config.yaml
model: "CTC audio transcriber"
tokenizer: "char"
num_experts: 8
final_lr_fraction: 0
Rows from block 3, named by matrix and row number. Rows with one number belong to one attention dimension. Each number is 50 + 12 x the weight over its row's rms, rounded and kept within 0 to 99. All counts start at 0. After the name is the row's rms in percent of the matrix's.
# v: attention value (model.blocks.3.attn.v.weight, 384x384), inputs 0-127
# proj: attention output (model.blocks.3.attn.proj.weight, 384x384, transposed), outputs 0-127
v.196 102:50 50 55 50 47 51 51 51 46 65 49 36 49 50 43 21 41 52 60 50 48 39 55 23 51 44 49 51 51 57 56 62 62 50 32 50 53 51 50 46 50 14 42 58 36 64 50 50 52 44 50 43 44 50 50 50 50 50 67 50 55 50 62 51 64 46 50 50 30 76 55 60 49 50 92 95 36 26 43 43 51 66 52 50 18 55 36 45 45 50 52 51 31 50 51 40 48 48 58 54 38 50 50 50 46 37 31 63 37 33 50 50 55 65 48 31 33 50 66 42 56 51 45 40 51 43 47 45
v.197 101:63 37 50 45 62 47 37 34 48 54 50 50 53 53 18 49 50 53 51 50 55 50 50 49 54 86 52 51 47 65 60 52 68 45 49 49 49 52 50 50 50 50 87 99 48 43 51 48 50 82 50 50 48 55 51 50 00 50 52 56 51 33 53 78 66 51 48 68 50 51 35 39 39 47 51 32 48 48 49 43 91 24 51 49 83 69 58 68 43 56 57 56 46 50 79 48 40 57 63 51 53 60 54 60 51 50 50 46 45 42 54 73 47 24 50 48 23 55 63 32 52 49 50 42 50 58 30 50
v.198 091:63 49 44 49 51 52 48 51 67 51 51 52 46 45 40 36 60 55 73 14 52 47 47 40 67 57 49 74 48 60 50 48 49 44 38 48 43 51 63 62 49 48 54 46 63 43 56 51 58 51 50 50 51 49 48 52 45 47 48 52 44 29 50 51 70 76 42 51 53 39 49 50 58 60 51 56 72 43 54 68 51 44 48 62 50 30 57 49 41 45 37 20 50 52 97 59 48 69 63 79 22 57 52 46 46 55 50 52 62 50 43 35 19 39 53 51 51 55 56 29 70 62 51 50 53 46 54 32
v.199 086:55 54 66 55 44 42 40 47 49 51 50 63 38 49 50 43 43 44 53 48 67 50 51 48 42 43 57 54 54 53 23 42 13 44 47 49 52 44 56 54 50 55 53 51 64 57 51 50 63 49 49 44 48 51 16 54 46 30 50 57 21 49 48 51 53 21 35 50 40 50 40 48 48 49 36 47 55 24 42 50 70 59 52 46 51 34 50 51 61 00 39 49 29 54 53 65 45 49 50 59 50 76 57 31 52 50 50 06 49 53 49 54 47 50 54 49 88 51 44 46 17 49 52 79 54 45 62 41
v.200 088:51 49 48 50 49 53 52 48 42 50 80 20 49 51 49 49 62 50 51 52 55 43 81 48 43 53 47 50 40 50 53 47 67 49 49 49 56 50 50 49 47 57 49 47 61 50 51 51 50 51 56 74 50 59 50 48 43 50 48 51 49 38 43 42 33 49 49 50 52 25 50 52 42 50 75 32 53 49 51 51 92 49 50 56 50 46 47 52 50 49 64 51 11 68 74 23 44 56 70 51 49 50 70 59 43 50 50 43 52 49 50 51 65 46 73 64 00 51 56 34 41 23 52 49 48 69 54 57
v.201 109:83 48 29 42 49 75 50 50 55 51 51 49 54 52 68 49 51 45 31 50 51 55 70 40 56 34 51 51 82 49 56 50 50 49 50 50 49 52 50 50 50 60 49 47 50 55 50 49 55 53 39 51 50 50 48 84 49 60 71 51 50 55 79 57 38 59 51 50 49 54 50 50 52 51 50 00 48 49 48 50 59 10 49 56 50 45 50 67 55 43 50 58 49 56 51 52 29 43 50 65 82 22 51 51 59 53 42 49 46 52 68 54 99 50 49 67 09 50 52 46 50 54 51 45 49 69 52 46
v.202 092:58 45 43 50 50 86 51 41 51 49 44 72 49 50 53 54 50 45 46 14 52 48 50 45 88 50 82 70 51 46 51 50 22 51 50 53 34 54 48 54 37 77 49 29 48 38 54 49 50 51 53 51 62 50 50 46 53 51 52 40 56 51 45 50 45 39 42 51 50 50 50 47 42 49 50 34 48 52 50 43 62 50 48 52 47 42 52 47 64 53 51 49 48 57 48 38 24 36 35 58 49 51 49 54 51 67 47 50 62 00 56 53 47 43 55 41 28 49 59 45 48 43 48 54 49 48 47 49
v.203 079:55 54 50 46 57 75 29 49 74 52 50 49 49 47 25 42 50 52 52 50 50 56 48 85 51 46 56 50 48 25 46 48 50 53 52 67 47 48 50 68 50 53 44 42 61 00 50 51 51 50 54 47 49 70 53 47 78 50 50 48 50 50 50 47 35 68 50 51 37 51 51 49 50 57 49 47 77 49 76 62 53 15 54 46 36 49 80 46 51 36 43 49 45 47 46 69 53 52 29 54 66 50 50 51 33 51 51 63 44 42 50 49 50 57 46 49 48 59 49 55 50 50 40 70 50 39 30 48
v.204 099:50 35 51 31 58 50 38 49 49 52 54 53 24 25 47 50 50 45 44 50 50 46 64 53 75 75 70 48 43 37 42 30 39 56 55 51 31 49 51 41 49 50 55 73 59 50 40 50 49 50 51 46 58 53 49 53 51 49 45 41 61 57 50 72 48 50 48 53 51 50 43 70 42 64 33 47 58 46 66 47 51 31 50 53 50 43 51 50 65 71 51 39 18 47 38 56 37 31 48 44 56 50 49 50 04 50 50 50 35 54 56 50 48 98 50 57 47 07 51 37 26 50 50 39 56 50 86 50
v.205 094:48 50 64 99 53 35 48 63 82 75 52 51 31 31 60 50 50 48 57 52 62 86 67 49 54 51 49 50 49 48 19 27 52 52 52 51 55 52 55 30 47 48 42 50 51 56 60 50 56 54 54 50 48 52 56 48 51 51 52 48 41 63 66 52 48 48 50 47 27 34 51 46 46 50 51 56 39 72 40 49 68 65 49 50 20 38 50 49 46 35 50 68 45 51 50 29 50 47 36 58 61 72 50 56 52 53 57 48 53 42 40 29 50 73 48 56 50 55 49 46 64 00 49 49 44 63 50 55
v.206 100:58 29 45 45 40 49 48 49 42 48 52 47 48 51 61 50 52 41 54 34 58 54 28 48 49 53 41 49 40 77 50 82 50 59 36 44 49 36 52 38 04 62 54 87 58 50 50 56 61 68 51 52 50 50 47 64 39 45 50 50 46 39 47 44 52 40 50 50 41 71 49 50 51 50 56 50 57 44 49 51 50 50 52 50 56 62 58 59 58 47 53 50 36 92 60 53 51 63 79 53 58 49 54 46 42 50 51 53 47 50 50 69 47 27 55 45 42 50 53 35 46 75 50 73 50 73 51 47
v.207 090:65 45 61 65 40 01 58 50 48 25 39 65 64 57 47 19 51 50 49 58 54 68 50 35 51 47 49 46 38 51 56 57 45 50 46 53 50 50 39 68 51 56 50 97 47 51 42 50 51 51 46 50 50 50 50 52 51 49 47 45 48 51 45 52 37 33 68 52 49 66 51 63 49 48 58 64 46 49 50 50 49 48 50 49 49 46 51 50 52 51 54 55 52 11 50 51 51 62 44 48 55 52 29 54 50 47 63 56 72 50 70 73 38 44 50 42 49 49 50 61 39 48 49 52 50 51 49 73
v.208 082:52 49 52 44 50 50 42 52 51 52 49 49 04 52 51 27 49 55 66 64 53 48 49 49 51 12 50 45 51 51 52 52 49 38 49 53 69 58 47 51 41 33 29 48 57 49 79 47 52 44 12 49 47 50 51 63 49 50 52 48 54 78 49 49 62 95 50 50 21 28 50 52 56 51 53 55 54 49 45 74 55 51 51 80 50 53 58 51 51 46 82 48 44 53 49 45 52 52 86 81 38 46 53 54 52 64 51 36 37 53 50 37 43 26 51 46 53 48 50 69 62 34 31 50 39 20 50 50
v.209 087:50 51 49 54 51 46 71 49 73 47 47 59 48 74 57 87 50 50 50 19 57 46 32 34 50 28 50 50 52 14 33 52 51 53 37 50 51 45 70 50 45 45 44 48 42 43 55 47 49 51 64 50 52 55 55 26 66 55 16 54 53 51 36 62 48 51 42 62 47 78 52 59 60 52 56 50 45 56 35 50 53 45 41 52 44 58 42 69 49 50 60 10 44 42 50 14 50 35 34 56 47 50 50 53 46 55 53 54 49 50 52 54 49 36 53 49 46 43 36 51 68 66 41 45 44 29 61 61
v.210 098:49 42 51 74 47 56 69 59 51 49 49 80 59 51 48 48 49 40 41 50 48 55 49 53 47 46 46 51 38 47 48 51 52 56 58 50 58 51 49 66 52 75 76 75 36 53 50 47 46 52 50 45 49 49 51 77 49 63 97 49 52 53 52 56 48 53 48 59 40 50 49 51 46 51 54 48 80 55 49 47 68 69 52 58 50 52 49 26 44 72 54 52 50 53 39 50 48 49 43 99 56 39 46 36 48 40 45 05 47 53 64 50 51 39 50 49 27 55 50 53 47 70 49 54 51 63 49 50
v.211 099:37 44 46 39 47 50 36 51 47 50 65 47 35 55 50 50 59 42 51 48 50 26 50 75 50 51 49 69 50 51 50 92 45 47 37 44 45 49 53 49 48 50 57 68 90 50 29 64 52 50 52 50 47 50 36 48 42 52 56 47 51 44 50 48 63 42 51 50 56 50 34 50 50 46 51 40 60 41 58 53 37 43 51 60 78 65 51 67 60 44 50 50 48 51 36 49 50 62 80 33 55 53 74 47 42 37 33 59 24 51 50 66 50 48 57 49 37 26 55 46 45 70 56 66 71 49 55 16
v.212 093:47 55 52 49 50 46 51 21 50 49 51 33 65 46 46 42 50 52 43 51 50 24 51 49 50 38 56 39 72 52 35 50 47 48 52 57 49 69 51 39 50 50 47 43 53 46 46 41 51 50 50 72 49 49 53 14 54 50 51 31 50 48 47 42 31 67 72 49 99 50 64 49 19 54 50 55 50 50 50 52 50 56 50 83 50 44 49 50 49 49 47 52 49 57 52 41 55 55 43 49 66 50 48 49 36 49 81 61 49 51 47 36 50 49 56 66 72 50 50 23 50 42 46 49 36 63 66 79
v.213 100:50 55 51 57 48 58 84 57 32 90 49 43 51 56 42 29 50 50 49 53 56 50 50 50 44 52 51 48 38 54 55 49 49 48 48 50 60 49 51 49 50 47 51 50 56 52 96 49 59 45 22 54 39 35 50 64 54 49 50 99 30 49 51 66 52 31 50 49 65 49 71 47 56 43 53 56 29 49 52 50 31 55 52 50 58 48 37 62 50 49 43 59 54 44 58 50 53 33 50 54 09 50 67 55 48 47 87 53 52 45 45 50 50 47 42 30 55 61 63 48 33 49 30 80 49 70 62 56
v.214 088:49 49 45 60 50 54 50 29 54 40 50 58 48 32 53 41 50 69 51 52 49 70 51 59 49 15 44 48 58 49 17 48 56 66 69 58 53 50 47 58 50 54 49 30 26 47 45 41 05 50 49 50 93 51 50 32 60 53 51 32 77 73 34 51 43 69 49 49 51 50 50 51 52 51 48 48 67 72 50 49 52 54 50 36 35 56 64 34 49 64 53 50 47 41 45 50 47 06 50 56 52 50 46 53 51 53 40 24 51 46 46 18 20 57 48 51 47 39 45 54 51 95 55 51 48 50 50 41
v.215 087:48 50 52 41 51 37 47 50 77 55 44 50 51 47 48 47 49 20 66 51 99 62 46 13 54 50 53 53 47 50 51 52 73 51 68 78 42 50 51 51 53 50 55 54 51 55 56 51 52 53 48 50 45 48 63 49 54 50 49 54 50 55 43 54 50 50 54 45 29 47 50 50 54 56 43 61 46 46 50 50 49 50 52 50 47 38 55 47 02 58 50 44 50 20 52 60 53 63 47 57 65 58 47 50 50 53 51 50 48 50 51 26 65 49 50 46 52 54 45 24 85 46 52 50 58 47 50 72
v.216 093:66 50 48 48 50 52 51 47 81 48 40 78 44 44 47 67 50 29 49 42 46 60 36 41 53 26 49 50 50 45 50 38 51 53 53 99 51 50 49 49 44 82 65 49 12 46 48 47 42 51 50 59 51 50 52 59 62 54 64 53 50 46 57 60 43 50 50 61 52 49 53 50 48 52 52 33 80 55 49 52 51 48 30 51 50 38 56 53 51 52 51 50 51 77 52 57 34 48 36 78 69 46 48 47 46 54 50 47 50 22 76 59 46 31 57 47 29 44 49 52 34 58 53 55 51 92 43 39
v.217 081:51 53 51 72 48 51 53 62 54 41 50 57 49 46 49 50 50 46 22 15 54 49 51 27 32 52 58 50 48 49 50 46 51 51 50 53 50 57 48 50 58 65 48 53 39 51 61 51 69 27 48 49 26 49 51 50 54 49 44 00 34 52 51 74 52 36 55 50 46 45 56 49 38 50 51 49 54 72 51 90 33 52 31 63 50 44 48 53 50 45 43 86 64 56 50 61 49 55 46 53 77 12 55 36 51 53 50 64 58 67 48 51 58 64 30 50 45 41 45 52 51 55 50 70 32 52 36 54
v.218 096:51 50 50 49 50 50 50 50 57 56 50 51 50 50 45 75 51 49 55 51 69 69 50 53 37 50 61 48 49 45 43 53 80 50 46 51 48 22 49 53 50 50 49 43 49 50 49 50 50 50 50 49 55 47 50 56 44 23 49 42 71 48 50 66 52 74 57 20 50 52 51 57 50 50 40 30 47 60 52 52 42 56 52 50 49 27 47 50 53 51 50 50 51 50 56 50 32 18 48 57 58 49 50 61 48 68 53 69 91 52 24 50 47 50 09 48 41 58 64 52 51 70 49 56 70 72 53 48
v.219 091:65 50 44 49 57 50 51 48 50 51 50 56 53 56 46 52 50 38 50 41 31 46 48 50 54 48 50 50 55 52 50 49 33 57 46 69 46 55 48 54 48 56 43 35 47 44 49 45 49 50 75 50 64 53 51 87 66 51 51 08 57 50 50 65 41 52 49 76 52 56 63 51 51 89 50 46 57 51 41 46 46 11 50 66 53 51 35 41 50 31 51 24 46 33 52 69 42 73 50 34 55 50 44 35 26 52 45 48 45 48 54 28 53 49 41 16 49 47 39 61 52 28 53 54 36 33 33 58
v.220 087:47 51 39 49 54 46 71 50 50 44 25 70 50 50 47 53 50 57 34 50 35 59 48 57 50 11 52 56 49 44 50 30 53 56 54 65 57 51 49 64 50 52 50 50 33 25 38 11 38 50 51 57 51 50 68 60 82 52 64 44 61 60 52 60 42 53 50 53 48 50 27 39 50 57 53 49 45 61 34 46 40 57 50 49 49 51 59 43 47 53 52 48 56 52 32 28 19 48 15 51 55 45 48 20 10 50 59 43 50 51 52 51 51 25 46 53 32 47 00 61 52 43 59 76 50 61 54 63
v.221 100:50 52 49 50 50 58 31 39 51 61 25 50 45 77 48 51 50 49 58 65 50 54 48 49 50 50 44 52 81 54 56 70 54 49 09 75 48 25 53 61 51 71 51 50 49 49 33 50 38 50 50 44 50 82 45 52 50 50 57 52 52 62 50 51 50 36 49 94 49 52 50 49 50 50 50 50 52 32 60 20 47 51 59 50 44 66 40 60 55 50 59 48 32 53 50 44 53 45 50 40 50 51 44 66 49 49 48 34 47 46 46 48 35 49 50 32 60 50 53 50 31 48 77 46 58 43 49 36
v.222 088:44 71 70 53 60 50 47 73 53 50 50 31 50 77 47 99 50 19 49 31 56 50 55 48 54 57 09 38 50 57 53 49 41 49 54 49 29 51 73 30 39 50 71 47 52 52 51 69 53 50 50 48 50 56 48 48 26 49 62 99 50 47 49 48 34 50 51 54 47 47 52 43 43 48 64 52 57 46 63 52 51 76 50 35 68 49 45 48 52 48 50 50 46 48 52 67 48 65 52 51 44 50 33 53 50 45 00 59 52 51 50 51 50 46 53 18 66 52 54 34 41 62 72 46 70 45 51 40
proj.196 103:65 49 47 50 68 51 49 50 46 37 57 49 42 48 51 53 50 20 55 56 38 67 49 69 49 48 61 25 45 32 50 45 56 50 52 50 64 50 48 59 56 51 70 47 99 36 53 50 53 53 46 50 50 49 55 49 71 57 46 44 51 59 51 41 50 50 36 50 50 32 43 51 41 47 18 34 66 52 49 49 52 45 50 51 54 35 55 47 62 50 53 51 51 78 86 50 50 49 50 48 88 57 69 62 63 47 56 31 60 47 30 14 14 47 50 60 80 50 23 58 47 51 51 70 50 45 49 50
proj.197 103:39 48 62 61 57 53 58 74 51 61 62 54 43 44 52 48 65 40 39 51 49 65 51 45 51 48 47 37 49 48 50 25 51 65 54 47 50 38 48 28 50 49 44 35 48 41 44 50 52 47 36 50 50 18 50 65 62 63 48 48 50 45 50 45 43 50 50 14 53 48 69 53 59 50 75 46 50 52 50 45 25 50 48 51 21 13 34 42 54 39 49 44 52 48 22 50 57 48 28 50 51 24 50 33 50 60 34 35 33 72 50 46 49 50 42 43 50 52 42 56 50 46 41 53 50 50 52 50
proj.198 092:52 48 40 50 36 48 49 51 40 49 54 52 46 54 56 69 49 38 50 97 52 50 58 89 51 37 53 38 39 48 44 53 46 60 50 50 48 57 42 46 50 50 51 53 30 61 64 50 54 69 42 45 44 55 44 48 49 51 46 21 52 87 53 29 41 30 33 59 49 52 64 46 50 31 48 75 46 45 49 49 46 68 49 44 53 57 50 44 28 49 51 57 53 57 27 50 54 51 46 41 64 56 41 43 70 34 50 53 51 44 53 58 51 57 45 48 42 49 43 88 49 37 54 40 19 50 48 52
proj.199 090:50 56 54 57 90 35 50 50 41 42 49 51 58 34 49 37 50 50 10 34 51 33 60 60 51 50 66 35 53 48 51 91 50 40 40 43 55 37 35 50 54 51 05 43 53 51 44 45 45 77 49 51 52 53 84 64 53 56 49 57 46 60 47 52 54 48 59 73 73 45 42 45 51 54 54 61 60 59 48 48 54 44 38 67 50 52 50 41 39 78 99 50 35 34 39 52 49 46 48 50 52 52 49 54 27 43 52 50 49 47 51 50 47 37 42 36 14 49 51 41 51 14 52 42 48 52 57 54
proj.200 091:43 20 49 50 70 52 53 50 79 59 20 62 50 51 51 56 50 49 50 96 57 69 37 46 53 65 41 52 64 48 45 51 52 50 45 51 15 34 72 19 48 50 62 38 48 48 45 48 48 33 46 49 49 50 49 51 51 39 51 53 53 60 54 49 73 45 46 45 50 53 51 61 52 51 24 61 49 50 64 34 41 52 52 31 74 57 45 62 46 57 35 57 84 50 15 47 60 45 34 51 49 28 42 16 59 45 60 42 59 47 83 53 44 46 53 54 63 50 68 50 57 54 50 40 50 50 52 47
proj.201 105:49 21 57 58 47 27 45 53 45 35 50 33 47 50 27 49 44 42 74 03 47 47 28 50 41 51 53 28 48 50 48 50 50 41 49 55 52 50 56 51 37 57 48 41 88 48 50 52 47 38 78 65 34 64 40 40 53 56 47 37 39 44 42 45 51 31 50 39 50 52 50 57 50 36 44 68 32 50 50 49 40 72 63 32 84 45 61 51 48 50 51 25 50 65 57 30 42 40 47 50 49 62 52 49 54 49 74 40 51 50 48 27 06 36 51 63 50 48 62 29 52 51 50 52 48 29 60 49
proj.202 094:41 50 46 55 69 21 50 50 49 45 49 35 32 31 50 50 36 47 55 70 57 48 55 49 53 51 38 52 52 41 42 70 52 40 23 60 74 47 57 51 48 46 49 62 51 61 56 78 41 53 62 49 53 49 49 50 54 57 49 51 50 50 47 49 51 58 48 67 48 54 09 50 40 49 47 57 51 51 48 66 32 48 65 49 73 50 62 52 39 47 55 51 58 28 61 48 53 41 51 50 50 60 53 54 29 49 56 49 52 75 50 53 50 30 32 49 50 57 39 50 49 50 70 48 47 49 51 34
proj.203 080:50 57 54 50 47 27 86 39 47 57 50 49 53 53 51 53 42 69 52 41 47 55 53 54 40 55 39 49 44 60 53 49 47 50 44 49 51 55 37 30 74 34 46 82 16 59 54 49 51 54 34 55 49 51 50 53 36 48 59 50 38 58 67 69 37 34 44 74 57 49 50 38 44 71 47 48 64 49 15 40 50 67 59 50 49 31 49 51 44 56 39 53 59 34 50 49 45 46 50 43 26 56 84 52 50 41 36 47 53 58 49 78 43 49 46 47 50 51 56 40 77 51 42 57 49 51 36 18
proj.204 099:51 44 44 50 49 50 52 50 49 53 31 56 58 53 28 50 42 37 51 44 50 58 73 50 44 47 50 62 48 65 62 55 50 50 01 50 63 50 52 50 50 48 47 14 50 43 59 52 94 50 51 49 49 42 55 50 40 52 51 41 54 62 49 39 43 65 48 64 42 49 71 53 62 49 62 39 48 41 40 55 54 63 29 43 50 62 50 49 37 61 55 58 60 50 97 49 55 50 50 52 50 34 45 46 64 49 51 50 51 25 50 64 50 18 43 45 49 66 51 54 48 62 47 66 36 52 30 48
proj.205 091:59 28 50 28 26 49 57 32 47 37 51 47 47 68 36 52 39 59 45 52 50 49 37 37 34 47 31 68 49 42 80 56 63 52 51 53 45 46 56 52 29 55 59 50 49 10 11 51 62 25 60 50 59 49 42 43 79 69 51 38 66 42 44 55 49 46 37 58 51 51 34 65 49 49 46 60 72 31 56 60 49 47 49 53 78 81 50 45 55 50 40 25 56 48 56 50 49 42 65 59 38 51 47 35 51 76 47 63 60 75 51 63 41 49 42 46 48 53 50 54 51 77 50 50 56 52 52 50
proj.206 103:48 53 51 45 95 40 49 32 51 52 59 52 47 50 53 49 41 79 50 61 59 53 50 42 50 47 51 52 51 30 47 49 44 66 52 57 41 47 52 54 83 10 50 45 51 68 52 24 42 42 42 51 48 59 49 50 45 51 42 53 55 60 50 49 49 46 43 32 58 47 58 43 43 32 49 64 45 46 53 43 41 38 40 52 47 42 48 50 59 59 60 56 59 50 47 51 46 36 49 49 39 56 48 55 49 29 49 49 59 52 48 52 44 51 63 66 68 53 54 49 49 12 52 50 48 35 54 44
proj.207 095:46 61 47 37 64 50 41 42 52 56 35 50 35 43 49 41 49 47 12 50 54 47 50 36 48 40 37 41 49 50 47 49 61 60 51 50 99 56 53 40 50 48 39 48 43 56 76 74 10 54 51 53 32 62 53 67 33 52 56 56 59 47 50 56 48 53 60 60 39 34 50 54 39 48 82 55 53 52 54 47 35 47 45 53 36 40 45 47 52 47 48 47 51 49 54 30 30 31 54 45 45 72 66 41 52 50 49 50 41 58 45 28 56 62 41 42 47 74 49 50 45 62 48 55 57 49 50 42
proj.208 076:48 53 50 50 52 48 55 38 50 46 50 50 52 19 46 63 46 29 51 36 62 78 54 80 51 57 43 26 58 43 25 47 47 35 34 58 59 51 42 37 90 43 45 45 46 52 41 50 52 64 74 48 39 42 53 41 50 26 53 58 49 39 48 55 66 44 49 55 61 54 22 48 56 52 56 40 71 49 51 28 50 63 54 40 36 44 45 72 55 52 45 59 54 36 68 51 65 45 25 44 50 43 38 52 66 39 50 73 50 50 50 55 46 59 50 45 36 33 49 45 34 53 59 51 46 65 63 38
proj.209 089:42 51 48 46 48 51 45 54 49 44 45 51 49 41 49 34 50 49 57 62 48 58 60 62 52 56 43 51 46 63 50 50 31 79 64 50 70 51 50 51 62 46 89 62 38 66 51 49 50 50 44 45 41 49 34 49 10 51 63 43 37 51 51 44 48 47 57 50 47 46 46 34 41 13 58 43 32 50 64 49 33 55 51 37 46 49 65 40 62 48 11 85 50 51 50 54 50 67 50 43 48 49 51 50 55 42 54 49 46 35 54 50 51 54 23 63 47 57 37 53 33 42 65 53 58 55 18 34
proj.210 097:50 42 54 50 65 49 44 52 44 53 56 21 43 29 47 37 48 49 58 47 50 52 35 38 47 52 49 50 48 50 61 48 50 52 53 53 50 54 52 49 42 43 11 49 54 43 49 53 50 47 51 49 68 48 51 60 61 42 44 53 51 44 53 46 42 52 60 10 49 51 50 50 64 31 33 58 31 77 54 47 33 19 54 51 49 24 45 53 48 42 08 50 51 79 54 49 50 51 54 09 59 55 65 58 57 53 40 52 51 54 47 50 52 58 42 47 99 51 49 41 55 32 33 49 50 45 79 51
proj.211 089:48 66 52 76 51 53 53 48 71 76 50 53 49 38 67 48 58 48 53 45 55 93 38 51 51 67 49 48 56 62 34 29 51 71 49 44 67 34 48 62 64 47 53 48 50 49 52 42 44 50 35 48 39 50 50 75 49 38 47 47 51 64 56 49 43 50 37 48 52 62 54 55 53 47 44 39 35 52 50 49 51 37 26 48 24 23 51 48 52 51 40 71 45 56 78 51 55 47 35 51 33 45 23 51 41 27 58 39 53 50 50 50 48 27 39 52 62 84 50 43 53 32 50 51 40 51 34 56
proj.212 099:48 50 18 52 67 51 52 47 50 63 49 62 57 49 66 69 65 30 51 64 53 52 33 56 45 53 43 57 40 43 39 61 67 67 53 38 51 05 31 55 40 44 76 42 47 61 44 53 37 34 50 49 63 68 43 47 43 50 52 58 59 51 49 65 50 51 47 57 00 71 49 48 64 54 43 38 47 45 49 50 43 54 58 21 50 52 39 66 50 61 48 55 67 49 48 50 40 49 56 57 28 49 36 48 55 58 53 46 39 40 51 50 56 49 58 53 48 63 52 64 42 79 55 50 64 52 43 33
proj.213 101:75 50 41 13 50 49 38 50 51 40 53 50 52 43 55 47 50 49 50 43 43 38 49 34 48 41 51 50 66 44 45 51 52 53 53 52 48 52 53 52 30 51 45 56 82 52 48 49 48 67 71 50 58 64 56 42 53 51 50 49 50 50 47 52 47 58 58 63 52 49 50 41 21 30 45 52 69 81 38 47 48 37 47 50 49 38 57 50 35 49 56 29 46 54 28 53 46 56 50 61 52 44 50 36 47 71 44 51 52 70 53 49 55 53 57 52 55 49 49 39 57 51 53 47 68 32 40 46
proj.214 082:61 55 52 59 43 38 52 52 47 61 49 37 48 58 51 59 25 49 50 49 56 52 55 60 68 58 49 70 37 40 53 53 40 44 43 51 59 45 48 47 44 14 49 51 56 47 44 50 65 47 55 46 53 47 49 47 47 30 55 62 49 41 84 49 49 40 47 49 49 64 21 51 46 49 64 48 52 19 51 62 50 52 60 52 52 45 43 62 49 53 46 50 60 50 46 63 50 60 55 41 50 60 51 75 47 44 49 56 54 55 49 66 54 16 53 52 52 49 76 54 52 35 45 54 49 48 75 56
proj.215 087:56 40 49 51 51 67 51 40 49 52 60 53 40 54 46 51 57 34 24 53 45 30 54 60 08 50 50 53 65 47 52 43 51 51 47 46 49 51 36 64 54 47 49 50 42 40 19 47 58 45 49 46 47 49 47 53 50 48 40 48 50 48 45 50 50 41 50 50 53 39 51 55 53 68 83 54 56 46 47 40 42 59 38 55 46 51 47 24 77 61 51 50 51 75 49 52 46 49 79 49 51 32 85 40 43 51 48 53 49 60 52 53 43 48 51 40 30 53 51 58 21 61 31 41 39 52 60 48
proj.216 094:43 49 50 49 64 45 49 55 26 51 99 47 44 46 48 56 56 55 50 54 50 57 47 45 35 71 52 50 49 50 49 50 40 51 51 52 38 50 51 42 45 41 48 63 54 39 59 51 50 50 53 33 48 44 44 48 49 41 16 51 50 49 34 49 52 55 40 50 49 57 08 54 43 42 43 51 45 47 49 51 49 50 51 72 57 27 53 76 50 49 48 61 50 50 48 51 53 42 71 27 23 60 52 50 52 62 53 58 46 66 37 30 53 46 51 76 64 71 49 46 99 41 49 47 47 31 50 50
proj.217 079:49 55 43 40 50 41 23 50 53 59 57 40 63 49 50 55 52 76 24 59 53 42 43 42 63 48 45 50 52 46 54 55 52 54 61 50 50 46 65 47 32 44 63 50 58 20 55 45 42 62 47 53 49 56 49 77 51 39 57 77 67 48 42 52 51 57 50 62 49 50 47 59 46 52 52 40 50 38 48 47 65 43 50 43 51 55 75 48 73 84 47 04 49 49 55 39 40 33 49 50 18 57 54 38 99 59 38 48 16 50 56 48 45 50 51 62 56 61 46 46 50 52 52 17 71 52 50 54
proj.218 096:48 46 60 31 55 42 48 52 41 51 46 42 49 54 09 51 48 33 39 38 50 34 66 48 59 38 51 64 48 50 61 42 26 50 50 30 49 50 51 51 50 52 47 70 49 48 51 51 54 54 50 57 46 48 48 51 52 64 48 51 18 53 49 51 53 54 49 49 49 58 56 35 65 45 70 64 51 57 49 48 50 49 40 48 45 64 56 24 32 50 57 50 45 55 50 44 58 52 49 30 50 44 24 50 50 55 00 16 46 54 59 50 71 50 74 54 50 27 51 44 49 38 50 52 36 50 44 64
proj.219 085:41 40 51 55 46 49 37 50 25 28 30 57 47 52 51 46 49 51 51 51 52 51 52 57 52 49 52 52 15 50 33 46 92 50 50 30 65 49 50 35 49 42 47 62 49 50 68 51 52 12 41 49 35 56 50 46 45 52 48 38 45 60 50 22 53 55 51 36 49 42 50 54 47 21 50 71 35 25 55 50 51 53 51 35 54 48 50 57 47 50 53 53 46 50 47 27 48 25 50 53 50 50 53 68 77 45 49 40 53 57 41 65 25 66 73 71 25 49 38 28 55 41 52 50 63 65 49 34
proj.220 091:47 50 87 52 53 43 51 50 65 51 51 65 61 37 48 51 51 51 65 47 50 49 32 50 47 99 43 48 34 39 44 49 43 57 74 51 53 51 48 49 42 49 31 48 83 94 46 74 52 58 53 60 50 49 50 36 38 55 49 56 45 49 47 45 73 58 56 48 49 62 50 30 48 61 42 33 45 51 67 50 68 49 57 50 48 35 47 68 45 45 45 52 52 49 65 42 80 43 86 50 49 51 50 76 52 52 44 52 47 50 23 50 62 63 55 47 81 52 50 20 54 45 53 41 51 31 49 49
proj.221 099:48 56 52 30 60 35 90 63 49 48 55 53 52 18 65 48 52 44 51 31 53 56 58 36 51 45 82 21 46 49 48 49 45 53 39 40 68 38 14 38 73 62 27 57 49 56 60 51 51 58 49 50 41 32 60 65 48 50 41 51 49 42 60 51 50 53 59 50 57 50 59 32 33 49 63 45 51 64 43 59 47 21 30 37 59 25 55 67 46 44 33 53 74 47 51 52 49 53 56 50 50 65 45 34 36 49 29 62 49 49 48 50 57 46 34 74 03 56 08 55 52 67 50 70 27 48 33 50
proj.222 086:58 56 48 42 33 49 49 50 49 51 42 52 49 39 46 13 38 50 50 53 54 49 50 52 63 37 99 56 47 64 47 46 59 67 49 58 71 50 13 59 73 70 53 50 56 54 54 20 47 28 35 23 47 46 31 60 71 51 41 43 58 63 50 41 61 48 34 48 51 53 47 69 65 51 47 45 53 49 48 46 51 36 33 68 50 51 50 60 51 35 52 56 38 57 68 56 46 64 48 44 50 66 67 63 46 57 60 47 87 53 51 62 49 49 32 55 53 51 48 52 50 45 62 50 50 90 50 50